A small spectrogram enhancement model, trained from scratch: batches of 64.
Rows from block 2, named by matrix and row number. Each number is 128 + 32 x the weight over its row's rms, rounded and kept within 0 to 255. All counts start at 0. Numbers have three digits each. After the name is the row's rms in percent of the matrix's.
# convs2: second depthwise 3x3 conv (model.enc.1.0.convs.2.weight, 128x1x3x3), a 3x3 kernel
convs2.0 049:116141119141166143161186178
convs2.1 080:069085067119124119128131131
convs2.2 054:121114117078072072129118126
convs2.3 050:098133103132161144155185176
convs2.4 063:146147135177171168157158158
convs2.5 098:146108132100063082133093119
convs2.6 066:114115131095097108082084080
convs2.7 043:182171179152152151127134123
convs2.8 110:144124147105091100095074084
convs2.9 083:091091085134135135167163171
convs2.10 053:080086085096094095133125131
convs2.11 085:143117076129103070166154134
convs2.12 126:082132171092134171099139161
convs2.13 006:170084130156137090087166132
convs2.14 126:086125176088128172103134159
convs2.15 071:151123124103075079114090094
convs2.16 092:107140181119157182088110124
convs2.17 094:181178181145144142142139137
convs2.18 062:074074076111113118127128138
convs2.20 089:132111105110089087181151167
convs2.21 023:143128136164160188145148176
convs2.22 081:129145135160174168158171165
convs2.23 079:121130176141152182088097102
convs2.25 115:082128176092126173104134158
convs2.27 102:095102104084094097092100100
convs2.28 071:098095103096093093101092095
convs2.29 090:129111074120103076167156145
convs2.30 084:097116098142157149168171175
convs2.31 014:096115175075136165093146124
convs2.32 071:151167190129149167112150153
convs2.33 085:147165160132143135081087081
convs2.34 083:105142080100140068136134089
convs2.35 087:112092076131103086173130106
convs2.36 081:110081065168118119155139126
convs2.37 130:093170132108174146120177159
convs2.38 093:096097103150170164149167162
convs2.39 107:090098073103108081129118104
convs2.41 096:069089098122134151141158169
convs2.42 082:121081091165108130186139146
convs2.43 117:148086148162078163152111158
convs2.44 135:144078118170074136161108138
convs2.45 123:139084114130073103129081094
convs2.46 150:116097171116092174106098164
convs2.47 138:089092085121124126088092088
convs2.48 090:184153173116100112096112098
convs2.49 106:136148147164174174152152169
convs2.50 095:176185177121136126104114107
convs2.51 112:067090096089123129115140162
convs2.52 127:135135139117119117079073072
convs2.53 120:144141143081079076110108105
convs2.54 107:093111094120136125169181172
convs2.55 116:123153085119168074144162101
convs2.56 128:179180181145143147133134136
convs2.57 096:082083081121125121097099097
convs2.58 096:185153176140102123113095098
convs2.59 114:166172163123130118090093086
convs2.60 107:086155119092184135114167151
convs2.61 077:085095088136143136164164169
convs2.62 099:073109073096127091137144130
convs2.63 107:176145112168134090151136076
convs2.64 065:145145150130134138180178180
convs2.65 131:161161190139144150150156161
convs2.67 165:143143145155156154174173175
convs2.68 069:177171175120116119101100097
convs2.69 133:168162166093094093108106106
convs2.70 072:157161162109113112086089084
convs2.71 069:084123103137174144139185157
convs2.72 125:145145145141142143182178177
convs2.73 095:181174179114112115106110111
convs2.74 195:154151092153153088151154077
convs2.76 103:167163165129127127087086086
convs2.77 156:156159160157159160163161165
convs2.78 199:133103076135113082133105074
convs2.79 103:112124116143152153172177183
convs2.80 140:085089083154156153154149154
convs2.81 087:117118115096094095171168174
convs2.82 171:099155171106148164096157170
convs2.83 019:181149148105083082154118115
convs2.86 194:104170111107174114095175108
convs2.87 111:141142141115113108081076073
convs2.88 067:096098097125125127172171178
convs2.89 103:080080076126127125157151151
convs2.90 098:103112121110123134167177191
convs2.91 129:101096073116105095115095091
convs2.92 045:105088084101090091161136150
convs2.93 116:140141142095093093088086086
convs2.95 086:101100100149155157161171173
convs2.96 118:083087083136139137159158165
convs2.97 082:125119119110102108181177177
convs2.98 120:113116115161162166090086086
convs2.99 063:094100098120116119175171172
convs2.100 130:178193125119132109104122090
convs2.101 061:121111103113099105180171174
convs2.102 079:133135126093093097172172171
convs2.103 046:177177187130144146114120116
convs2.104 107:135127130088087088163167167
convs2.105 099:149142147111101105084078080
convs2.106 130:099092094115107109093082089
convs2.107 108:103108105164170168098096095
convs2.108 145:104100107123118119077079081
convs2.109 098:162165166093096096103102101
convs2.110 075:123117113110105109183176176
convs2.111 099:099096089162161156156158161
convs2.112 096:099101093113107104091085084
convs2.113 049:128137139150165156079086081
convs2.114 108:174176178134136141153154152
convs2.116 104:143143138106103108183172175
convs2.117 136:173168174125123124095095092
convs2.118 156:172158161154136152173151168
convs2.119 088:110100105083075082138138147
convs2.120 141:163153160106102103088090089
convs2.121 094:126136146141147151073075084
convs2.122 087:075087086156158160129135139
convs2.123 109:154120087162141103129104063
convs2.124 102:169162171103101105097102096
convs2.125 085:166167176144144148095096096
convs2.126 116:123118111122119117186182176
convs2.127 091:085092083143142141160163163